Rows from block 6 of a small spectrogram diffusion model, named by matrix and row number. Rows with one number belong to one neuron. Each number is 128 + 24 x the weight over its row's rms, rounded and kept within 0 to 255. All counts start at 0. Numbers have three digits each.
After each neuron's rows are labels from the 100 clips, of 14976 (inputs lightly noised), where the neuron reaches its largest size: "responds to" is what is common among them. Only what is clearly more common there than usual is listed. The data: chords played on synthesised instruments. In brackets: how many of the 100.
# gate: MLP gate (model.blocks.6.mlp.gate.weight, 384x128), inputs 0-63
# fc1: MLP up (model.blocks.6.mlp.fc1.weight, 384x128), inputs 0-63
# fc2: MLP down (model.blocks.6.mlp.fc2.weight, 128x384, transposed), outputs 0-63

gate.33:128153085128128102128068128114128160128113107181159180128128128151128150098128128159128154152093163148098108106128128097128107128060158128128128128128128168128120128128174128126156102138128097
fc1.33:110128064073128128178128083128078128198128128128128104152128128154118128128128128160099128128107128156177128155094130128170128128128176091128128128109128185169104128128150128128128098128128128
fc2.33:119101128128128102101128147079128128167094102027105128128128153128128128103162128186128158156146128128128120128128128176128102075128133143113128128128128102167165128155157172128202128153085128
responds to: text has "noise" (33)

gate.295:128128135156085122136128128154100128143074092112128121157078177128128128128158128128084097105148184128103152146149136091102088136128128085128128128087128128056128128128128099128155128128158093
fc1.295:087128096128128128151128128160073131167128082134128128128128128163098100104128128080071128128128156128080107128153140122128128103128128083100093166113128115065155156128128057128128147156128128
fc2.295:128128128128128180128128111118134115128177128147085150134103104172163128128128157128197128128167128128218073128086112128071128128128128128162128128114130128173160128128128128128128166128144154
responds to: white noise (25)

gate.44:128128128090152128135157128181128170145134108128181091128128156075087128128128102128185167128128116164159128128128102128128128128128093128128089128128069128128128128074128128128128126086128128
fc1.44:128157128164128128128117128093128072128128128106128143128105184128128128158128128128128128128128128144158128128128129128128099092128116128073128190091201157128157067191128128128128128128128128
fc2.44:147152099117139102128074128088156092102088128121086152170124128106128128128182154128128147128197093143128146127131094149128145107128120139130078128128085128090138101172106128156116128128192143
responds to: white noise (33)

gate.29:128128094106128128128136137117128088166157128128138114128128128128099128128128151101128128128128128142128128128128104109198128093074142128128128128128092158112136128126116163098128128144128158
fc1.29:128089108128128111096160128128128151128128128092128128128128165156172088128090128128080126064086128122128128128171101128150128091147128128128198128128128106097128165167128166128181126097176128
fc2.29:152104128136128076145146121110128128159128092192157128128139128153147089111128146077128159128133093128115092184128202150146189128085128128128128172160128128128128161135118111128149128164169128
responds to: clipping (26); plucked string-like (26); text has "clipped" (26)

gate.299:128149128142128180148128128128131128128146128128100069142111136146128123084147083117128128128128128128127147096098073128128104134090073187117151128128128128128166128128114128145081128185128128
fc1.299:150128100128128156128128128107152156193128128128128081128128139128128128128128070120108168152126128112128128164128103088144091150128128147128128128128148128128128177092128128180111128168128128
fc2.299:128128121128128128128167128097114119125128128197128108128128128128128081062128128128093105148128149128128128128166128128079135128128128088136148185128168113128165110097128128128157133107128128
responds to: white noise (25)

gate.297:128187128128128128093106143128128169128128145107151128128128149128128103128150059128128128149134108101128128135128128171128166128128158156128128103131163128145128097110161145128102087128128078
fc1.297:094125075117113128086128153128191128096128170099203128112128118081128128128128128092091086128161128128121128088096128134091128128088146167099128097128128128082128128128166128128111102128105128
fc2.297:164095074120144128128128146128128153128128113128152128153100150128128167128113128168150098128128126149128115128128128187138091128128144128128066149128128128135128121093128094076090105128161128
responds to: organ-like (43)

gate.237:128128128174128128128110096144128110146078107151152128128128155128098166119128128162128177128128075175128128128128128128128128146128128083128147150162128128074148128184128112128128128128128074
fc1.237:128128106128103128128114096128191128135128149128128128128117181128093107128128159128128128128128118128134091157128168128128101128128119128062128107128163145128128170140102161128128090128155137
fc2.237:128146128128128128114199071128119185099128156128119088163128167128141077128128084106087121137104128159128128128110093128160114128128134128128094135109128145128128172102128112178110128148128094
responds to: organ-like (56)

gate.337:128149128107081153166144176157190125169151079128128128104128128128128112128071128142128128085128102128181097164094114128128112147128158128180128128128163128128124108148094128173128139128096128
fc1.337:156128128065128163154093117128128174128128159128128128123159174128128121091067129128076128099128162079128184128128128165155128081157128158160128128110128128096128109143128128104123128107128128
fc2.337:093121157128128128068098167128128128127147148128128128128128185128156128128067068128182128145128128128148128111152143128128128195128128128128128128128128074113128128128076128128164128128110120
responds to: organ-like (30)

gate.156:128084128203128128117119128128128128128097127066111128128128142128128197127099166128128128128128128159155128128128128128100128128097128128128090128147128080118128075177128059160128128128128179
fc1.156:128159128128139128128128128181128122159128127128108128128158095128128128117128128128128128128128100128067111128105128128166128128066128128160128102128082108152128141128089143128159184164128094
fc2.156:180099139128137144151147060083128096128128128128128167165128118180144128128128128128128111096128128083128128128128128111092128128128144089174136152101162162128099132164181164178107147143150139
responds to: white noise (36)

gate.117:154128128155128128128077108153151160107142149154134128128128128128106128085148132128178128133156186165118109084128095128125128091120140160156128128135128128082128128128128128149159158169077115
fc1.117:058128128128164082151179128109102128128064127128128128128167128169128109128128128068128128128128128045119128128168164128082091178151086128128152128128128128128146128128128128069155104128108128
fc2.117:128128188098099128140128128163128128128128098082128061096128088128128128146111086144092076119128128112128148128087128128128128128163128099187128128099128135128128128128081128092128128087140128
responds to: clarinet-like (29)

gate.107:128152128109095076128087139128100128165045128104083081055103088128057126105090106089128121128128128128128128148128128128128156128128128128097144128140150128095128153128142128163128128088110128
fc1.107:128085128128175108128128128128123128079128128128145128145128167146177128128128188128130128128128047128183160128128144094128197128128128128149128100102128128176128128134128128088138143089128114
fc2.107:128174156152128114090112128128128128103190135128114128092128128077159098087091103125128128128128128069128128128128128128140128128142097128128169177102128128121128128128099128128132128128078074
responds to: organ-like (33)

gate.43:090145106128128128158074128139128140128101110159128136128088109111128143193128145128107128128120128071128128116128166128170164180128108128128128128128076114128128149147151099060128119091128128
fc1.43:108128150128128128153128156132128104128141128128094128128128128145073174128128128128143105128128120175154153150128128128128128128128161128128128128128099135128132128128128143128143128128156128
fc2.43:128140128128128157128083098159176094158128121128155128110128156139128147162093128128128128127128180128171128144104110128166139178168156122149121114128070172128148162128138128128158147085128128
responds to: text has "noise" (33)